python train.py --dataset="small charts drawn from random numbers" --image_size=24 --num_classes=5 --norm_position="pre" --parallel_block=false --drop_path=0.15 --mixing="mixup" --momentum=0.95 --nesterov=true --orthogonalizer="polar_express" --adamw_lr_other_params=0.0017 --epochs=27.9 --final_lr_fraction=0.1 --weight_decay=0.1
Rows from block 4 of a small image classifier, named by matrix and row number. Rows with one number belong to one neuron. Each number is 128 + 32 x the weight over its row's rms, rounded and kept within 0 to 255. All counts start at 0. Numbers have three digits each.
After each neuron's rows are labels from the 100 images, of 14848, where the neuron reaches its largest size: "top examples" is what is common among them. Only what is clearly more common there than usual is listed. The data: small charts drawn from random numbers. In brackets: how many of the 100.
# gate: MLP gate (model.blocks.4.mlp.gate.weight, 640x320), inputs 107-213
# fc1: MLP up (model.blocks.4.mlp.fc1.weight, 640x320), inputs 107-213
# fc2: MLP down (model.blocks.4.mlp.fc2.weight, 320x640, transposed), outputs 107-213

gate.600:096172117116090166115145130145057110108137128181134106141168147192210078125097130158110122103164149169133149072153203108098186161093131125093132131157201088053167144160148080073141127089130182173118087104123128082169112058110111156117086171125114136109119071108039098148152120145147175102113117176139143122079139111158114
fc1.600:095156158157111142059084079129124164079119144126127155133091111114118129082217121108091075164093098123111094155098153151170128211155125114123103167171149156053095155150189139115094159190056121171128146115139112171122115145120074162097148127163160138075126106062155131154186112043144165123189103086188120105160087159099180
fc2.600:076124133121184118136139113111150104096085166154149071170153122158150128179166122116147079180111067111098087121122147147178125086147191180134150128167157103123169161108102113159113086095085127094137149123131111134120164081136127132131152126102115138163113099126113143185128126155160122132125161104105128157100154094171089
top examples: falling (72); stacked bars (37)

gate.163:159166049240132180143122129196126096164131126099167116116139173099119169119161180120116123159084068092093155149102144135116150133107091171144110142176100102105134063118141117103141169149101111067104062178121075140132142115096186098149135108118165125144093122122116064176142145136118165114130120135113171201166127078090157
fc1.163:150200090123106107090091130155180067117116098121081112159147109144097130170153174180087103159155170041106116131150123129117121174162114123071107120156097144112083134176160134170111094094140199136157114126140111130077119110174145136156174141093101151096137136084092161139123115096088139092143094137169096125130115129118121
fc2.163:091163244090127124138065132061196158161136060126146099113145131159123112113178138128176104156116115172146185114119152111073097142143128132074152137134105154122119158104157108147097119157099143165126164125174092142120197156166136163200159146140093139137092077126105148124145129119147149200097121201147173142121074116135140
top examples: grid lines (67); peak in the middle (51); line chart (27); kind: scatter plot (26)

gate.570:059104126102158075094126149159116150091098124163164133115056112100135113130198114172108172088117109110162147135134224093136150145102092167132097108157142105136186129110093162110089092134086140099125072082144172113193126154120164107143042153139183163173099136137100157135144143113168120149101130140156137120162176107156091
fc1.570:237059074171146087138096140197121117126140137128109120091136133082138119164135116146189132212159090091099184131116140115151127157096152125097147155145109140163122090113213079162130126181116123138111139096087119171074163143067078117098114119140145076152156154168166099066196138116121124143103093145135132126115165119115117
fc2.570:176172142174143144128134092190048130124126162111111086057145127106091168133110097172124071154139054097146111186099157126161135136088150169110092111133148063188103109131197105149133164136093158153091118129120183118137148160094140122091116167149153135155131180187133105117168138122121099147141112116148153112106167095110113
top examples: ring chart (28)

gate.635:099129154185115099151107085122156140152171119132174156117163104073180168100112151139130109127125084116176100110135150164111109142090145068165103097088126128147214182129122143165137139209162129143122165104167090073090132098148072112201137094092087148134148142187125146058131157107113103089132141127096159111143198086100125
fc1.635:161109094117122068143079187130083115128154105152130111123118167130057092100170022136137155154144106109122137138125176166151114087125123164144130123128138151116079122137142102095131145073071152101139126164121177120121155110157135113108124145139127081132145059081135139163054065097118112105162114082048104057151084097136123
fc2.635:135136146108134091126153136069188104109137122141071161099118121106118135107155150048141186145153082119137122177122141152102155146095133135090127169096082077116116133098175054151129091137141170080096124079161137157092129093081118148119110055184149175153123213112126174114129132107170132073091124093145148201165111131137098
top examples: dark theme (100); falling (54)

gate.558:148082146162152140097081122157124076094102172129188090079158156137124159153109187108161142137148151146092167065209101113147140111177140147103134151131194147143120142118134113124152121101193086147119047146115207154120116182161111143113139142126119195161121100067183129110139140090096141078117166140057230176112170121120081
fc1.558:133163104088118151169155142118196190163149132108094117134105076134154091092151098146121152100106084102154113148100151145112070149091106131138128135093129134037126086110130135104093104145110135111145185122171078145150107069113158156143189074121187127091104137179113157139152129152135150171142128165155060115153148165158142
fc2.558:140125060165169100111112148096189099128101163166145080110108088169108141141126107173129142124155072142112095073120126136146110232130117134158085184141135157164089167113149156128140095075109098150069120134080104134154132153096149137084148090143109110127151108130132118104154185163134169086099156109093135138108132157104168
top examples: ring chart (41); items: eight (37); pie chart (35)

gate.500:121104153150161174158158073142167078136104096161149088129118085102149160086105140094148178146096136132098141090149165154122102170073119070159054124137127137124147124093100140123143157122131161163093127187126152097146084099081145071099188086099091111139131106176163169079136108121107146155163132173147166089092181161100109
fc1.500:155135053114125108165158037188122082221116194088059155101104130128172144173147109114116124115118122157133120133135077156120101189083114123181141131148181102144123080183101121170129143099112147177153127117160156075156108079155157165079135154173117106142118155123102130156088123133145110129105105145094140127172103095114089
fc2.500:190156102141078125123094131138160091117117070151133079117148143168103079094140113099124127110082071166169109186129086143090147164151101189119110107115143119095138147152090172121150140148163171127091116119082096177077058132108141179078133126127158174121141124102087156143153173143139183120113151162139111097199133118117202
top examples: rising (82); line chart (26); bubble chart (26)

gate.408:118187124178119118108160059085091159149164110162141146138108111100109106109151130118147118184121137099135126174207092135115166105101179091079146156145111176094143152125113133135166096099127116151150140185139082143177072124101130102032139206134134081172153099116101096147168109082130143123128137181095231155151148131135125
fc1.408:162134133109118166158149091104061164131139152063151145183175125152095161154138152046104076165155120121074155108181097129100121092103191148091099091177138116104085113107089112159083137088111135162110156182172118165181169150120113121125174124085127128115086140114218126149105149123068083110056146126135102181144119090077117
fc2.408:097138080157186105092084135077107093103154169113120129129121139190146108134115144118135151114108096179104143111093150141169132135113073138132091119123131125097128106140136114148119126106118152129105149071151050116151112117114126126127094054116122213105159133113114169115143151171124107138102108197141097153100146104143092
top examples: horizontal bar chart (36)

gate.109:125187093153105161117120112087136104127107154132124126089159119136158141113118149107182134146106052060154152168095173112134141189182139068111126136152097062178099090112185115123137110163069069159112162139043191047118142112133122111093105100161120157118127165139118122134131091105147113145085097195124137125108040174154143
fc1.109:119110075195124087137111114098095109109097127138118123119128095077144196090186097106131091131107185171120170176165089112094091072083193164116125136100134112163170153151093158131102164122136122153139081137153097071167144131108093121085135077096088062090069113117181201114095151134163146101144139078108145171123171137093102
fc2.109:171079150061167145087143065054137153149112157105100097142125186101126133100140142143164141183102139120085133145106161128154154137134103206097096114172181119120114058092148127131160084140114124133140102175107058122146188100191126120094117114175145140178076119136124141059125175096121131131133188166038120132134118129181123
top examples: pie chart (43); ring chart (35)

gate.604:108102121160121120111180098153153157144118113112087114149102104084151152145106101145097074165115135087159168101126137155142132135115100142135167125122192208097092140164050076116132128079160122099165121133157159121149147118113096010107228146146159177119145177132153144126131114110121142110175081129101107153134084126142141
fc1.604:134143111138086148116167058158143164111136088100117136126119079113097158179079097163127100122067141098132145119098141100139141083124135145075137147180146117086099133134124129163143152144165153158138083116125140163106115086084123126106158162172055112116160138109094146088072112154145156106162084141149134147122112155097110
fc2.604:141199158096168123088078204139087119111126161126138095087110086135161087117183186131174147135083165130128130121195115097178142149107080138116128120109105093157131091124137174124112087111125123130133065094156116104159073062129182194150107157106146085120138130131158133110140140123098127165112154086157113099101176135058085
top examples: scatter plot (25)

gate.360:112147115131114152153101099075146130203143111161135127114107193140092122092107146160116050160151181163153159102111170179147154124142133093104161129082099088095159110149128142169109138119103114108182149108117096147136151123141116113093126098136140072155113081165082165158153179125156142147105170122106104107131194160102116
fc1.360:157114154133115162140123091131080122146182097195166110079132137160082145102092066082126117164161091133090130169143149165090149109107151126136161134133153102100104163155098176146083150163114064171207168139159082151065126112067138109126122088127113150140120140157075098138102180156162149134140145153185081100086073098134042
fc2.360:103130111175102068143144108109152123102092157159123220153175091144119138131106194091176141103085122148145161117121131119155123120091131124139160150049115155117164165109138021058120123102128154137066156112058091148154106131083123114135134155145119116110149136071182154145149108144115085125139121111148125171146133125122182
top examples: items: six (44); pie chart (42); ring chart (40); items: four (36)

gate.384:132082131129145136083072160113090115068121158154162160098116137172055113171119146165117073115169113119169137093160122163117108139119165082109135118101133134122126131098145120120106123135142094121159096150193115195108105075148117111090128135135110153121141101159116160125138125129138159162117126097133142075114063157152127
fc1.384:117129125080143137065079054125102106154208105119127151020125143098145108179118170126160147082106156103141142111153120194144103110170140156159122097122076139112131152135137172127143109144135105133064112156133145083109126131154114123143151098146124154102147133102122137166170109136161156100210112150119060138057115121150062
fc2.384:141166144152153127120153230098154080207096150110194038148162114115088115111162116102141169119103115098084128087140123136156070054137117150139082061141126122172131156092136059116115160136112094093118083122110125095058151139140144114123052098149113104149136088150064111168174123140112132092141114156112123187147132159179133
top examples: horizontal bar chart (46); radar chart (32)

gate.217:172093067142107179161162058153121130157057098134173092134100088157129125135149123086074159154175131106123087142125171134177145116101094162166121145168151165153154116154114132102071150125108174083216115107164087111108191108115157088095150159167173146108067149129206076166170104163118108098167134060093135087112144144158099
fc1.217:175094124153123102088167083140103111179061081132159124091162189113130120157069123104136144135126133159099165121148101165094097067125121097104121123113098096110134210112122105160094139159147202094135165166156086123125144084157080141096152134146133177119132164168055106186158081134136111135180143096125158101102092093124125
fc2.217:204149093108162051088145115087105195103176146112155141134128120173138171169090144099133113088093132168128161104121094086099135163075178090151163087152084087122069113101117128129148089158090126086143136158103077149162126122130122107142076131153131111093097164123103113126136112124181120141168138146121207111139079139106150
top examples: grid lines (69); rising (55)

gate.458:144136077126116134110104105109155099129184125053147142133111120140180142135134131111045075124125123186099167145105200143146096197142150151156109101206076102080166112062100084099137132114094114073124160143130177176120180109080085079146117112163156139125123175126163124157092076113126152127173159158136199119146110094137124
fc1.458:102126096153126119091148183188145118036174094105117112069170151125119107138102156100112079116113129186106128126117115073128155136115148093118117105116126155093164119145191175104090135104109133181147088108186092116121178123078104092141067091107152154150159109116082114167176184146137151144166124184108103154173165104141171
fc2.458:147128125139073115110185190094148146087116085138139097084158191130070124153148181123104068131116161156096138092170115119093081193132162137101096166143079141084139104089175134075110147167193076146111107127162111175053164129110119080086097170120106117158112130167071108119116124152168126132139135163119132130136159062089147
top examples: peak in the middle (34)

gate.475:229152111121140189153110096147117172096119127129122154069130097099107131113122138102122144124173103077170132118154031149136244173152169121115080152066105147152180091185152142122121134112121132110107190089102131158119121133125141125139122146092189133136142093047149119151139097173112146154117099127115124068087140094157115
fc1.475:156089123153075088225124060155116104079118110119071058104166157118170170150121179108083104175115148110100131173091132060151089085156090083109150106194061109150122092124088168156161167203118143142158128066169085100100209135122131077154161142113147093105160149186128130150114185101119157094086135123062128211131140111113142
fc2.475:155156123128117122156116131082133171132133056049200135134114113120118151118145166142153195187153128134082146106075189192065179135174165119119175095103117135093120135104123122084103107156131168171134132171126171060080133150069127133107105165142078083127165114180135130117055148150096149137179131101128118161111118151152117
top examples: heat grid (61)

gate.151:123115147158179116125166113126183128099106111132110119134128157100151160147152106155150130169151118069100157119179076076189141114114089145161139169151156145099107141121129095139116091120163153099157145153176110134135093183131119109119051142131143126172071166091070151171120125146175133125100047119074122156165201122109149
fc1.151:125143092118115133071148118141109161133129152093081046201055140154057130130069135121197125099105170141165198094139150158143167169126144148123133151100155095134104184097106096148158182118133088097150143086224138192138153170079174183086153142148091124178141183133136138121137154131131080103096145171182100075096083075115157
fc2.151:100072098139092100076121122092116093122129137135094105195128187162145126097072152116138111117170099119128148173133113125098143151086081131136148174081141179136103121117062137116134195059094148125178141133190119126129170131110072139103142095103126115189147191079091133147078115120151140174095073151102074086159093097102101
top examples: heat grid (29)

gate.480:125151137162131163099117146114175124128179129092133163184064091143178107059104127130108135131139153131105134021114143165083069181094071081122156128178060168126111087106192124157127132132150159091159147120062102128128108197122121128106076125061138129104142151131100105123119091118088126159130129052164112167162146111130125
fc1.480:116117129128140160141170086152089144103124118154092151082145100142139144157142120102150134142106116137113100110165109079199145082176149156142136115130161151147158155128051149123121123157193098175128080153133123063171086080154084132128148138136127125123128160220134141118181081151121130152113090170156133078087165134216146
fc2.480:139142070165112109127060148072143157068133177125087108095120134146084076132104117070157140152138172139137099168116151128125157137120108115133104102091164110107136100155100143089139144084082059134138102202148206151155136098134061117145173116113107137104147129122137180119074126150135090104132067138171157162164191134115109
top examples: grid lines (70); dark theme (67)

gate.96:116153098117183171072129099109146133140100074115150095084137140173113084102103116182183087089088130155090118039133137134143122162139025139154132088125058106088109152138163082137141112112123148104109159140092117148159161133152200119159119111185100161113136122141111127111170110131141126122112128137088118130115101152152162
fc1.96:121154141104132082070153137087136089163135075116128134128159127098099077158106091178113166142098107135093108087156126160111070118131149148182147151102171165126078117095127071165142161074117144176179074152122155067165129110142190076146054129150089106093145136098105136160157163121119111113086121172087125163132094120166207
fc2.96:095136155128078118114092153125122143106197171120174147169133153135120159111145103095117149163178157147091124086159141094102252124078141091134148155180134113138134062112116053167109121068161141122138106153105154127090109086091087146052161103155173121190159108133164094091087141128101165141147141113158144105165127121119128
top examples: ring chart (26)

gate.20:114170161139105084123105104108107134123105118136132152111094191126126106116152167140118139143187163118161077101114123173162143146156118117153106054130087130095153175147178139118096142121226182108093129102108170132129150109132093136090069060127130135088063136108134108082174142103086093121106106129151137152143151119115151
fc1.20:121090082182148135163126102085105112151124058094155105119170117157103106136110165114156122149080130185134195168101123097121132110095122120180118162169139114137161090094128172141129144137120101144104113123157116128101093140099068148143146125086158074136160120173156126087075125111110150106140097149099112086128121143176127
fc2.20:166080076106105109174162133136092116134137151090153118079101093149105106095093148143103114155176173132116166119138083078079145136114135143157131141140180149114114095146133107108126076128151111124135116100135073087084165104108183131107107121101149113071184096141134179089084125110128134133133096078103107058133104185129219
top examples: pie chart (27)

gate.260:092130164141148145103141145147097114129165111162122099060152156147135144169116099148161137106118107083107134170096048084071135159184116091159183111122108104072127130134174123137106146108140062155123155109113126169115123103163153097161141181149185159107070186145108033124066141101161069206103101149125148104152144153110071
fc1.260:114118107110123174097066104114161071159122110150116150124140156153054102101117212129175102128142177111118096103170122155170101074064140113138094127071151144144116150127154116093093126143102152114144144159130103058167099133063054159122151136117123141113183207094105156119149143161065152134123123132152168099119081123130177
fc2.260:111097139123113178113117139122081111108100042189154156132144120118094142153163123152154122091201063063118160165122102130047109092164100145101154109108129149163132097090152127142132071150095132171156118145115108114138132097125129176127110205128159172167138136127132118134133101140162070197107141159117128107077146138172151
top examples: pie chart (33)

gate.427:155130110074123137152103166135202124127160118142068099187112136187145136091148184081128099137111125181171178143165084140183113124101134123147156155130107126074125129103106142099163094167116133162199108076065110088074117121104116117140159097076163152147211148086111154132134142166130127159126129061129182127145206022084118
fc1.427:087134134159158142080171121122130130137079080164156123161128096075139159133151071151091065134167156147204124173129127126082146167151118112184084099090146129154167143136149177109179193113120159110045117120115077111145120153122132116106082207082115108166065174169165135092136114120141080144120121111081183139125138126191145
fc2.427:171145152107118145126128132133222125127134133122079177060096079169107058116137120160128113163124150101032130179129078137099094082069096175123105058118104088148113117169079173081144132132149179100162133148109134101107095153123107172116188088093158102125141111152182204132108130188070152113122101123164167103115079138123126
top examples: horizontal bar chart (48)

gate.523:161182182107184156141128155154120180135115046127109122168150163086185121143093132176117088136074180130125140121115135098121109099130125120152147145157099138155115142109129076093182114093152082179134161146170129166132106105154181145130123084119143114129101084115125149136120116109075128086152150119165158164167144104106058
fc1.523:121129137091122034125100092134138181096152130081128161066145095131100136173148105059121114151182088098157116091105122160120171111164170105114137085166130072144124092142118162102140154089160138048129143172165155116126176089135124176104131204086158183122182180164147136113047163124154088125075086137126084100169197171163120
fc2.523:138155147146134181140144161109117076122128124171166152113130150104148084095083134150089117123121148077131104059140152138107082152110145122092158165127136151094041106121111092096112074064166143165097101123180140084100109170125073088115158120152138178137127102133131146114076141142148093089097172153128156079119055137106143
top examples: horizontal bar chart (39)

gate.29:056124101155107094128110098151154146128187109074115189182142144130152198143084128118149097129114157088101129060170120153125107144144150153098111111136119126115125071175099177178171084128123182142148197118063089144145108140120090084098137144119121096135104116171140115126083132157156156162094111123070086196104171132082162
fc1.29:126084130121120156129084071111101117135145122083117100147101197166131093145106102169081104162152142127108103155179119154068125089118140108140113163089082196120080113080108139129181065096138162099112101119141141179162105165129125174129154151143111122126179136161155166097114187137144094084154115160059151112153115130127162
fc2.29:144137149130111095114178105145158130113126127105147166174135137110080162152092157107143123169141176125116130119183109082135049123093152127102019063163135193137138126178103131179131088059096176083159099148123085104159158140118137103085145117108122105175182132153115029103110150128107131152098152150157094148090193168096154
top examples: falling (31)

gate.278:077152124119134112115133185179123136149090121091111078143147156078116171144142145166134138063154087110085179070184112157138114126147182122183157107174184139131086136082129144122125138131098080069129148106146152119084151107079133130062151158124144165126139094142103078065085135136140135116122101085202071165125087164111142
fc1.278:156196131092081138094145146170129178161086098131119188137155088171128131175178150148101133194121161187096116093165123119096140103177138075094094070183139055128105115182130092151149170192133172134103131113074179099146130126133095133142114114154101118121079172084097045089107115144061161172127132115153068123118141125168102
fc2.278:092148157133085144131157167148085161098129137119173122145126091150173110167145102153124037094117178125096132137118107168132171065126136104132156105177100112108145169149152178128110123121089108116096149122150179196040156141105173086129110125118151125101114102136172163118198141163108127115132118130103169123126093140130118
top examples: dip in the middle (55); bubble chart (46)

gate.580:118108113165149086125103124196065140115115087132062147198114181125120139133182173165228047098132088106132156184121127106134133098084187138138142127145129140139140166195135137152113134087139133080084163088120094172102111113078115176169091125148136158110127153127145158134158145146140137134074143137126098125101065204133123
fc1.580:074123110169131085133119129119102152160130116142041141212097122181122097135144168144183077111130129134204141160168140115160085155168140121160124181176182167184126120192111126107160154098201110091085153064117072162148167159136154175123146159150107126138074127126152122162141197124141178133127145114137135054196102168116116
fc2.580:098206153127106105118169199067157074181178147148153094132183117109142145155085133091121113117157195187148115111146092183098114130111129085172165151142134154111144172092072117145186164148112092165122052132149117107108104140218077131082118094092121154075135155149165096128114068182080151119088101165159172144133160117073149
top examples: dark theme (82); falling (31)

gate.186:136097099136124138084103101096221109164127108124095098134067179169152151123065109084046134172114158164090101154150113119078145161111189176096156079183106110098148120160115179151108141170124126134138167112131200136151105151160137139073127134155198120121137088109110121095114108137171174112148145143107140104142132104095107
fc1.186:144135127147146108165083137143160127120140104099118128148104211135154140066067135085129109171082119169192141066124160086128151183131155102156145073134128152161168116170129174141128140129147201155141132104113068040132057149104087126129164151174135113116070112090173086108148088168144171115102191117146133175093063150099137
fc2.186:150170128143154068153084104149133167069123088130098124123141112084139163060131099119138108151115073133154142070136129139135160208138159097164121167143110113129132165135079177127102101090162096137091144103118127093172063101130167073192175134173120105109064099214152129137123164153127191133110169172166118086125122086113152
top examples: grid lines (69); peak in the middle (59)

gate.133:167157119141156093098088151153131122106086160099099139098152114141179145149162149088109158135138195154157132099116167096086129101110147103183104115111130090095130138088136145107185128159164123088155097108145103133151209121166096198160138048141113198165139165111164132166169099151131137144109083112059097096136141066156125
fc1.133:146094150133134141082062128208111125111055177105129111122139122072153131137097146111125128126113129147127103103157089146099106091134080210181163150066106140103180055117140086160183194141150095099200127093153131100149143171155107095142125123162084125123136167166091114102165144123112162124141124137137140115153130149157094
fc2.133:128108141151107119133092161190103113132112110097094072108187090135128167184132113134163196099161091114092165183112093129156090130146066195171095164121110118070170145100128137150171117099146138135164140130141100151152152142110096128161184153134113120110084127170137147124130073146146158163109139076205156080170148074078112
top examples: horizontal bar chart (57)

gate.178:104095127154121081094162145077056065181185137164109077177113192160088148095139171144119141125123060213120176134153140121157161182117127084119121139167145090107140116160149166082091138103141174144168161181148204186112107165132153136123143164156169140103083125090120144113157064091166138139044092110086082098130070115148141
fc1.178:133072139124161142132075154154151118161105072157107137121086192116116135195165128166148176082105132089091121181067082129098154143117127230066117164132139149119158109177148047185123135137165152127114203171115073180117140113130198129099182141130152117184176101135091065171121143145088140110148130164188135086096093134140131
fc2.178:114126082163125143097062122109121133110079068155126073166077148092123121177176127123147148142134072192152190152115133183081189065126135116114176163148129122161079096121163044106114150115169113102174187159109113119137202159109149146172109176165150168124194097075115170142163194117159114139126118120123117122128186085192122
top examples: pie chart (32)

gate.588:158175121079127138175058122137217124138126139109153182156155096139115178115111174173069130114109123085097067138134126122129155189096146124086175124137168115120113198145080098114117205136138088152096127088036130103140106156099111123045139125142147117175132074153081132154168135121150160141084126124120125096121110084097094
fc1.588:177108168126098149153163180180101159090131120134120085084131141135116092124106120163104169088146099103025109149061075124157152186097085080062123149146193170112108171145113094118123149161125133194115129070048119074147090160098093110084137128158093121101122119139147136158106097133121152087160105138125157092108114107181143
fc2.588:132087130154168097197133121088133149092089098127178066117127147137117124182080130153113051115119114118117127064114122123190151164202103190123165141156093077130157136160137086123165081094135174117144119137097061127129183165107113166170076152185161136099156107124168153137126150116189165105126123222151137159122187168152120
top examples: dip in the middle (48); lollipop chart (38); bubble chart (25)

gate.433:111161090061119135147129128168109194056151180138141118132165116098181112153148126135082127105135090120146115169186126109099134133128163154125088123115121099149121109127084085121104145151081119102145121144093112102147147085149158070084104100133170129126160117158110147121191137177188140165153062032069158075167170157126104
fc1.433:140157176131145130107101165076140149149157066116052164161118079182116151098120109083162197087103122137176141096122153154116093077129167112034168103124115114157095083116077105159120161090151124159127119138132163095132176190156137103167081127170096124131155154088134142130154141096138215163144186117165129111090094161116192
fc2.433:128146154170058154177133156118119057101118120128152108138103120105060100178119081141079118131132113141161074140139180152109085143121169075111099170143127220088112097167141131093171192115111123102108105079124123097094125137134090124149185149154080110181118111132111149148136111166130163113146140051115128081133174115090156
top examples: rising (39); flat (31)

gate.474:125081166118164127108170157118116136108155083092094170111124104133122082178156094088114103099167122147111124132149106145139110100106164175076103113100114102098098151145097162106174071195174112147080086054139180136089126138143158156120193111133093132153114113151168153140103173158153135107082105134079132155099084124089076
fc1.474:172108151142136106113134091156174169118148126172081092120134115139146122174104113075138168105174116128177163126154109178153126144164126115099132108074086170100141139110143163137177059150135168106083092091159179086118112112085168189127176126085053111160101118189170091166135149149141151093054143139078150115078087118157100
fc2.474:084164126127094129182154145126141130152149158132103158128132156145063146067160146161098115175108126159078163125123113136133138167070145113179128148207095155091089153138095102092149091033109120148162218119130089116169103085160130158113084155119120092084098152115143129154099151136116112147125160131121154090113150153071109
top examples: horizontal bar chart (39)

gate.590:161166098165115120129095141062118104128142117140124137079156119129129037085177115162135175122137082175101186149100093116181069138101135128132105183094137139081073105127217100134186190201160171105133106082110066108112177123113117172098117061136097168158157194108100173120147178102094176149116111151137101128084069134129148
fc1.590:130161137078100119130168127178111123144042165129126138171099144064180198161104172106068108162087205131084054093142180093098135083169144112132135103138105104161144165103090130149128112036117161135139140147102213159176106104112141102114144153122135108115119120075140124130149097128197042153164121127127139144113207130151118
fc2.590:133143093098142133112071117103097104219107118096157140125132123165115093092134078150155139123057119173132114173141174155137058163150125116167128116133163074078082128115151110111128187201100088190116101146127080153084174094173108128119067144202103122141134087119080082132122123103096163096097136159159114068102103142115127
top examples: scatter plot (30); line chart (25)

gate.68:158116099176154145125124189103091146111108159109127135143134109187143172121120104125137167137116106130102146187121141087109102148083138102082126115103107135154149088154127201110094108108188135117162171102175173112113127145141067105099160151150130158089087116125190130116169139191095133072130102137090199126114132090122155
fc1.68:171202104091158160107094110118113131155150181149073169163117071135111128079169095130163134123092132134097147143135118109112126111137161108139112141121120126159160092148112085133126119146162139140114117132055103155162143166161180142157148144137069165091138156110146180182127143107088142131147146182076156107087066155131133
fc2.68:120093123064137079166097150161123113106111154161093144096091134154119154163167149139117165060133181177179081124136054137165119156169103138135126138092141178075051175153101127168107158102119141096146101122105085136085136092048153099111105123165152129107152226157090037162126098050119078103142142130080133091161141126130121
top examples: ring chart (27)

gate.411:131195146136191142125180106140118162137118134145109117149159099191150146163101159118044177102146119135137123148097173119118115202074098157150114100099164134142151128084165150091160152100150159133123157113109137155170121130112152130089175091103153087149118121145169154099087104157162128084129117153161157099149147170138089
fc1.411:100137138096077096112105128155125042167094187132139150126094170121157147088147090154134125070125133121089116121122129149089123108182081109134132134114082115091156122129085127221125145162075113134078116094084110121108074090070153117156050133176114117122121197126113109107186117128103212143110121140127143188145129098157055
fc2.411:060129109149152118143063166137109077184141152110114096163127121128123130131169103136143080093175058127176111137146116125093110144130120112156091111139121057103129118139176157138157168127157129137128115107067094172130076098158147149151101102128140158160117135128135112104158145121145127133124055186109133095124103127152116
top examples: grid lines (89); peak in the middle (59)

gate.489:092134101114159121159161099153175135091152150160119145077065194151130068144104158135122127113166157107133099111127120090177114134134137092131150151132058145080181169163105159093074110189076111096096154166050161133155100131158092166114159135099124149151139100129074077122134104133103206121167114148122137152105150124131140
fc1.489:145147136162111141106126092103139133151184119126169123150085116091129152152120103159129110107092130177082147118058059143131093111158118127112149111156131141146150146146145133198105090074133110120187144151103138126153118135082139147171137088120081140036146154127138087053117146146096075167154153100100166135091143191121162
fc2.489:140148053041153105112165076119086174162100087192115086130116134097177120111058163145065136122116108109104095108137169123161107111148122087168151141118135144146136176167183188117138121115216096075112131121082107056110096135113125088128083158088157154085135135088166188138106126158166153095092106072158126129145139161180127
top examples: dark theme (87); falling (47)

gate.337:061164129137104159129079048187117135117134147119111152082107142129089118113116120090123166096133200130128074172132137101134120107192083128065151107136143107091117125113091134104081172157120176101123085117085112097064167137113146120125127104128145135082151152071128112094132124110128074067110125142126147101059109118147189
fc1.337:067147151133134147108106090194174145134121074177131058129096162093118122159177135134206148083098163161197178138129141139126089101174145077150162098143136098076128110149116117114113132055127159142102089134125100100128147134139155129132143088130154158094149091120147113068086171145107134144076199161164166096093116168130192
fc2.337:168118098115121135147072127171132106142139122168114153130123108125105114147132162135131147152128147159165126131183137114168102175145168087173157088116157180095167147113083162188131090139126107151143194127139116090126074113129155102119126151083133122182157122149177142161084126163140142186115194125129096117151122147110113
top examples: rising (35); histogram (33)

gate.535:127141119158149128132125159071159083121135048160176112151077128122135115114088102126112072154092128157139127152151120089109114092081129132114121135153151092111094165093164120119155077133127172149131096143100143157190147120159171059107175113120112098089191181114124136125127157108112127159127090166095175147145112161155115
fc1.535:112154154129097149164119109099138106136082095164189103172069114145143145146105084153117085166106114180120125138175078143193148129163155188109138130087154141082117135132151103126090167131101152139118187170117098081132168124154113069152166134136127021166168159139128120132086148082140121131123144110114216153169126056094102
fc2.535:121167157158108149120081156156117092148095197129141150141106126191106191104049151144087141081116114105163183108147121169196158142108127106098103113082156115166132198143070182147158076104166131141140078138125115158149168168095124133124057082104101099164113161152205087082119058179076112097171136118069097130167154122137101
top examples: dark theme (68); flat (62); heat grid (28)

gate.348:161147111159141164161134136114112117132127126104080141149139150145118106135176152187178078152128126128087128164108157125169145117186097143074166091145112155144208080143089126085120104165142107195101094129143096078115071094156150111108089164099118147172129131142154149101130084120136138134092151101154165179107159117141130
fc1.348:078098117084152139137163111140138140086036142109125153136138163086162120093130149132145097147125070168135150139110094153144137079118143120134141116154109133106155137228104153100088094190133093156146149184145109112153153122141125159113172153114139133130106105157116155123160128105095103068090093132122119194079122148100170
fc2.348:062090131086180116146148134147128110108133148184150098163122158148151097126159124124224107198117115160197111107123069216115114135167071101104127137104121145161148163082146124105126188156115117142121125174119149133163169159134098149114184154153141065107126133131134142164134184136102157140179139110125094084093133154141173
top examples: peak in the middle (36); scatter plot (34); line chart (26)